Weights of a small sound classifier.
Model: arch wavenet, depths [14].
Data: trained on single English nouns, adjectives and verbs, spoken by a formant synthesiser in many voices, 78125 training examples, 10.6 epochs.
Rows from block 7, named by matrix and row number. Rows with one number belong to one channel. Each number is 128 + 32 x the weight over its row's rms, rounded and kept within 0 to 255. All counts start at 0. Numbers have three digits each. After the name is the row's rms in percent of the matrix's.
# filt: filter width-5 conv, dilation 4 (model.blocks.7.filt.weight, 192x192x5), inputs 160-179, a 5 kernel for each
# gate: gate width-5 conv, dilation 4 (model.blocks.7.gate.weight, 192x192x5), inputs 160-179, a 5 kernel for each
filt.16 099:089105120128063125163126115125114153139105125164126103110132086184145152145174198110178105097121097153169129073084108130126164116140118139080093138118100093115117149100054146134164118173182123090132120107098152128159148097127114071056094140133120155110129077136138092150146142066116143158069099144192
filt.17 100:158129122106122191176149110045110134159130155056106125119138165134102163131129158109163145133166141104124117033158150081166134150109092140153188128101088147133145136136157111166141114170130047114121182119144091194128133152144091093145161142078106092115127111125151054093179098111177124103087157099117
filt.18 102:127109137136093139193129154131120162161148121169166128172111092095117137215129037130122168123078103086111125120127098137140134156114152146147097111201141128115092113165101083104104154212134146097147176126159084135165168135098175162173126171122073120123148178117107134124119138156111162117120135161164
filt.19 102:099118088099096064065139138153104113125105106131132163107118163152162148098163090176104124127145105105114110148094057087116090111097072100104144115099127090112080161142159127139108076111174149134092119110168102106076175116094132126073102108132116089098102115160178181169102091145112125132122104060104
filt.20 098:156163117153131103132121120175119142116121159128183137193157087200192103108098087114142128101115082157108156183138130192179155148076122131191156150084096124135134113152133142089117101132093137089152148099135138098112135100160165156072160144163071161151086137141078096131124110065134144072090110084123
filt.21 097:150143129128087115146102144141112160148088042088143167132116122087075075113132113143153109093112116125123178125141123132159115128112151124105108150137134117133098094188185131097118173117087138114126117082051107185125109056063117116130167144108131132118135107163117115101127140147167196085081159185172
filt.22 100:099125155213171107133114110149078167146120111142117117119105131159163113101115055135109092119109114136111163105117092125107098113141111144144131174190106147128138173154073137080101086126136141104088178103140166054149159169155117130097128119163106141054065147115049145182077132128146132156166116143171
filt.23 093:156102115098142136113177200158160134154117113126126130050148102111177146144108118115119146130085184178144165144058055152151132164108153158161082145210195110117168107132099118110154054057063109129163156152211121145164162131140111101135081089112101121122132103085135120133100141103111124160129131139132
filt.24 104:124141148090116123118039147126095085098200137151141091144154066090183176085185120062158152149099121145116074164207167152155168168124138136116153162147171192168114159153107132102199142121130099120158119070127127086108120148108114097121094141096086198069096054119151101133105076155091182122161108148122
filt.25 099:158113102113129123126137097086146098141116140099112112085113155151072046078088169115044070138156111092115161169088105135135142088070081166078186160114098123170162156093099113147127127167144179142087125179129104144128191077080027109143119171092113131143139140166171166128090115137156146105149131121151
filt.26 102:108146146145154157154166163123155099125132084117121105157126101138208129156140123093101092140163206155150087087091126172128101082146155120086145193133136169170126152133141155142141123126113114144086102119181095141117088114139138096158114110076128124122128108153171124128149154128146109097125076163106
filt.27 100:104165170129138129160155132198094126153117101120118066077103113059075125185104170135102055097103185168118077123166125173135139121181137123130100151133105112136088119116120077060119196134131102068132101117133103123108155125137095136157125149125153099124112153100158134111114107151103104140161119052135
filt.28 104:112106143102086131104137133120149111127153137125110104192157060078117141143123122132118115152144137129132059055119143160126108131059102157089141140127167135123096069107068110146186120103162220117110115108153091129066129114136111132128146133181151128119130122121163125131174169113160185179214124110114
filt.29 100:146163171110146130150142090123111101115114109119156132117096091066120194120182154086109112119102129131111138087080118131094107124162126129128138144121161160154115102111122192166132081158123098137091161155118089127101129106138151137108106154123117104114131072169193072109149114123111118080178061103170
filt.30 098:067077140169145084157102141134129123132132151107135145112115147122115139108109094134113070158197149184148090159100102116086124173120142018160140134149190161166158136147179112139082107104105092141114110166135152153129118145186158120127103121093138076132123168129103097167074070108159112149111119077113
filt.31 100:122139092142138089111133139119147150081103133106153136108149153135153164140148082145144070129159114138122153152137149197121136152090087094139152099129187122155137113095222140118148175087117116077142102094078089077099140147092105125144120135150136160145161137152108055067130099127086181164145196143154
filt.32 102:143113133139150094095124203124115158136106090155130115142167094102158110153148142154054142128152173112112095084104086138108159173143088128142094090148133132136148127125112132152097109141119100092129139128168164129126125102045170114090115148129180146144176145125166139136140164110110062182119088112141
filt.33 103:150139113081073138116112150146115140138133121085158188163130187129109150177117113141116127129172124100134155122135102124121153133175136144194127133134185096128167131110111130108080091116167158177107166116124128131122103138081142070102173091126192161180115093135119145110093083108153124109144167114108
filt.34 100:087061074144152128059145100088128062124147110109118107161143070113187180134073052137148202076094164217164068151148080130121137138180138182140136118122113080119128105129138088113101119127129142139135107138166157082115173160113115131069087100157143171112155096141158098149132113116157161156121077062199
filt.35 101:088131116128134065085123133132149157167149103174254216097117105154158126136078097143098101152153141141110157170179122072104167117138117112135136081119115080155092140153156133107119109069076105122151109114117122108181149106151153148153140118078079140112122150109107146136112119181116108192180132142101
filt.36 104:156104116129108101131066079048128130123066079154153099120122118098149164104080142108183169108090148106141140142102130105104119171143159149104182127166138105132103162153097108140179106157111147129073108148140114138130155104085115111137138160127135102131088119188197143170086116101126143138122134139099
filt.37 101:150124119139145154111074101095095104142094099111112120100160150188174164158179133101133163154156149058141085163118104159135178148104126094141111096125132168152141132160129125080188153129107136132151179146056114131101113159154116084129108109153153131148157131077087091092113121134050101107122125152110
filt.38 098:132109116108099051133155112067156137113104093146161102167118187126150104083129103104096151140122071079104164094114157166122076102152107132179131130145108109112145158129107141120152126164131188170109147132045117130132102124112107119108105170114117141111146165120092127135142101099091121207187101151145
filt.39 096:129166121119127090060085108154107140078132059101103140187113130101184129172112121141191143094061089082127093141136144123103093130118141156120120117084140149200152138122157141190179154162190117113148169128105117100154088121147103201188122151128187180153171060104162110101087120127129157146110068065059
filt.40 097:165137119151130157119158092125127101161119157110112120142056120147075107052174199147121095167135110122159160121086110110123143106143127142114140088109113116152138157202127115138140128147154174100134192133148099121145128106137165132136154105182158132144166105151152148089129190184155114134151161180102
filt.41 096:065145153191143105079071116129077079082119151092115211182133093110081145178160218171134117131105135140124162119106088092147131164161124111105104129127145114116143116150150118116133173164132141135122126157111067146112140096068163170135099132116078068128157215081122079148175067115099118115088126141093
filt.42 105:113121182140160148104114133107139191090129130119123151145161105073126094121155116093111120168160158116150133150099166162123114085121119159119170131138163126109148136082152188192213114112158120144094132153116171152149162084089119118159154161093100151127097148186178163140161164186159126108097064071082
filt.43 102:089123140125113119123178158166135153154166081131125109108109105149113120144145074125154136142135155174158170110093124110108134134155126126110115140075092088143143164118142118176146122127114120099122130141169113096110135151099070087175138091100132138142170143182152163068109069150127134137116171130132
filt.44 097:126107166164121176077141139145170148099090116133120141187201207160133126135115150151100106140100077090099148213125101176175172137084119111103076065136113143093153122104161185121136163119135152076153158146172142166169144132101119144086147115149133097186175165144133161098174157114113119101081115136148
filt.45 102:170137112109108123122159153100064088140110111107084093141129130134130114144103070075060144081108132111107151148180170142133164137158132160166165130063121085058150163157203189162106088131143164089065072158123142117151156111108100089110158092161136107120142180190191141099123070146167113083062068147153
filt.46 101:140090139085115185166142142138150154129139084066141169133148141086110079147103168141177088127120132071123115144178118153113095130111136127127130110129135195136099145092150151130115113122128126132182118122104106166144137116111155123183184190097161147167135092152181119189190139145112135124127128112116
gate.16 100:090113144138160130149180118105137128067112113114116096098099097099121121165151167085097096159101114134125176070124160186121129057086138112143102124055126128140153127109155136150167124152116170143154113167153166158131140106112156168154118118101152117143120178073142166160135144146142105171066108148115
gate.17 100:079143167092130087125148117148106181170092111117120164187080131068143112133111163186093133127113097107128109169164133131169146076087108123075148151110098107103202141137088105124169126177146170113138092172133088087149141124152058100167186103122157129126121124129120114100080112131199121138171192153076
gate.18 095:153100129120114156115154191149163180166157096138143118094092096122132152135101148078112156128131145158150087070125171105084127128112117134107084071118116078088107104146126110104107181066074121177161173086181131087077096104193144078125079103148161123068101108099104079134128110104108123110100132175125
gate.19 100:195143158129145097125134145103147130180149151157169148154142115139118146079090103080138114144058142112102158168096108107137050058123132072123115101131212101098099077095139165103123106137179124149118132176120104086136147147142137144132153110085101179117123086094179132196093076095094149092110084131131
gate.20 100:090104083126100111105171168131137170127128146135121179163102169147113081139141132171133071166129090083118153125131120132111093119131158139128031079151131108105101112100132148125109117154132108089114109098082147140172109098150123110153097096115143165117101113115154120114083111149086116142099138112138
gate.21 096:101132098081119102083114115166082110105114107148141168163111119108091110116149184114152168100135138126138077103128107153132129068120120087120156142140096105117136140177211181145142149137124127168150152121117038142152091118098114144229145169146116138108092126156115096135172162141146182178091112145114
gate.22 101:122116151168146192186150095116125105122136076149113098119117141157040088161121119127074096061076124127124111137140186142098143140132132117132116181187113146116139127069136186135138157089099074130186155152141163198162086080110114146195131115158119127146121129123093139136144124136138126139126164113138
gate.23 102:103074148187145180172161185148168117171169116117106126143154078071146145193133161104130131158106141090121083116153172129145098122144137099111109112149103117134121092167074082091141093115150145146111133185111187072112135144120087128124141133150177183112132152090111148165093120126122078099126129142163
gate.24 099:099060084153093117117115130055135139123132155068214180143067106122148105149129194121106093136125139092123137149112135148101148164116100125061072168161128126124099128197167148137159091156094121114120121114040130090105144104102161111056092136186168117135099110138110103159112099162091175123093116147110
gate.25 096:110179099087121160192190099151125158156102163137080102162136104111077088121150109148161117152130135075152101112070077130143122122136184127128104082114153172137076132149154137146124117169140128123108114170110165065148160164131140157076102073144158132128163115107167180196162145142117125166098099109170
gate.26 100:103090101098102109113186148171085084118107133100100144119110163087132167098180136102145122085075091118095155144180143091152179155110107119112145159169109128113089160139169122155176139183096149110083141163085096120055133120180101067098145112142129203112089151134113090078101076100097153135134136109098
gate.27 100:134124108117139163118163133193107097103093153099144100113112135111149140125097131096142104100132146113164159098203180147114100163097090097115139101096089130188115105101154149188094130105083128168109143121085098116121113090133135137135195113095173171092092131124134163206093094103167128154122051127155
gate.28 101:124144113129114137152165140135117112094094111130115055091142231163105119093108089110164158166125101110124183148127103063096044096068117114184133095143056047128114120161134059081142131126171200187111127189152116119139137129146082114074114109112069140139126130149115126149085055174094091153145149087030
gate.29 098:143149147133132148065125173076186107123110158140125108128131170111130107111166226068126189129097167095137157147167081091124165095109121095105077121180144114161127115110092078128156061100107162148117138100125097137053079141078126104136133139158160190098107143155100209098119117143075141111131097095143
gate.30 100:121120105128200105120115136092103130168128157147119122128119093114105114088101113159147078140129145147140137129110103156128110186207216137162190135149057096127096126126119117135155129114122104125157146201133104155183113132116109097111119145181144110062110141166156163123129160130119062149127123149164
gate.31 103:107121136159109093105085131094078179108120116181175094136141132097123143185133034143165130131125166114146160152091114196095173172099158173120101124100133132128171136105141143195165109103132160134114128118123059096093148141121152131051091110087107116166132120108117121140088158116119127170156109133114
gate.32 103:137070077109156153099070112141096123121137112164129088113211149136103142151056150101132156110110138089129160100103111146122102131153109209184063061118076021101118132179201133113074152111160120158124145130149155065094142116146095089163167122123113130138155130101107097124087087161118119143100127096077
gate.33 101:068111104131132099142108077070131165128137146134130167104148139136096164118028033102065141117146143125120179212187166189141171090103083092160088141060111093122139098128153131174147145086138131119156157084057108117134122165126137094140154151153116115119176158102123110097109120122084094152151213159137
gate.34 101:143120095107060166164090144118114213112085067076122146139108122155136133130055056110156176095115116136098106159166161163080084122133161152143082136117107074080080141117127106076153124121172147140083119109128150117069112136062104139053115116158127131115113075118145100113078058065133112117096153212125
gate.35 100:147082107078113137145097099134099143154156122087129143124079158151235190168108106158130124094111144145120131154124123091123142133106134086140143142109124124114124128116151142131101160140109113141125143170115168131133107080085150179155115056164117083082132141128064081112094164141135151105118183167161
gate.36 101:137131151132106092136147099137159081138169171126154108081038167161105112092145216126063130113099122112146146171141102145105092104106122137084177153157104158099051075151123156114102132138112128109197110110156157156106110107124050088153056074101076114160133140159075143134198108114067059128169117115088
gate.37 099:132109143131127081137139130087125075128191109130093067110119134132171159138161147130113181133095102145126156088142192132091097088127146135097151164137099154137137103179141116084153156163054074137200090092087097110124186084115092100083088157113136126129120061073083118176091184102106121101077120064072
gate.38 102:140144141130148144085121091102130179131120156165163158131073150130099053028153128105100079172156117134117137160127053100148156117137116111136161136190133134091045091121091086135119151152155161109096104114125092146129137104100078131180178172094108119125101178180214162138121106121124132123128173113013
gate.39 097:146213169058097103102082062165082168104071067105136117109096134139179103137203186097051095110064102061119173166139122172111155179184157149131160096150115115137123137145146105076037140126159149124161107118107136161170147101158142156106119131087085126154147104092166157177185173150154182133086080116172
gate.40 097:150105101146095109089077120143184132111061161066137182134164122216120103131092113121082181111084097163145178172059085153083121159082149112124114105122105148067109097074076153131141105119121111091067105070092077126100072124135106185084168111169172112149147192099153142136075084115118111146082103119168
gate.41 103:165114139098101088152109141123082145112037107137039097123081135115103168134152133118142187119144159161142117167143135148130086149162079069134112129148120132130132098125096112141166159109137117149103081141150114182074136197115125112178173135147140124087158095146230146147103136161183115151081108180159
gate.42 108:090109144122141145091133103135105134120125124081127115162145135142121099156080139118117106120109108110106087102140065075082100103125146143108141139132107105106099166079116165148173186152128125133128119095136123145127073074038088137101108088141086093085104147166172167171174171138102131140108161157131
gate.43 101:130119135130127159109113098169145131144093153103136133124127123058052127084102137085135146100112144152194082113181113099111155139130134126092132130143127184100100111221194153158165083092111163123130158140150172140140114126148144033122130168102085123163145166126097119085091108103140194071087105137107
gate.44 097:088104116105170154102140154134126130095162183150158112069141084090084093108139100146175106187179094101163065162098083148181129154129111150164111124164130163130200169108100116138194165126131097119102094168173141111146114069167095110153172115128145137125090143136142134138175103168134147157152159173065
gate.45 104:129127071110099159179099067122175125089108105190162125131127162118106137114117152104138148125101125112110174154136129134095089132155131129081072083108138116150135092149110066115136110130148173175110135098072114153140136100137125097121080120145187165165151114073096107107150122083102141215178093087079
gate.46 103:149172093165103154105111124090112135087089078142158128125148112093124162183103201175185199127108112125132079116207215188112180154112143071114048128150106120133116102090187142203182129134140134134073096101130132133166143109129088115124168137101099129118136163118185147138120101128147109086146122084091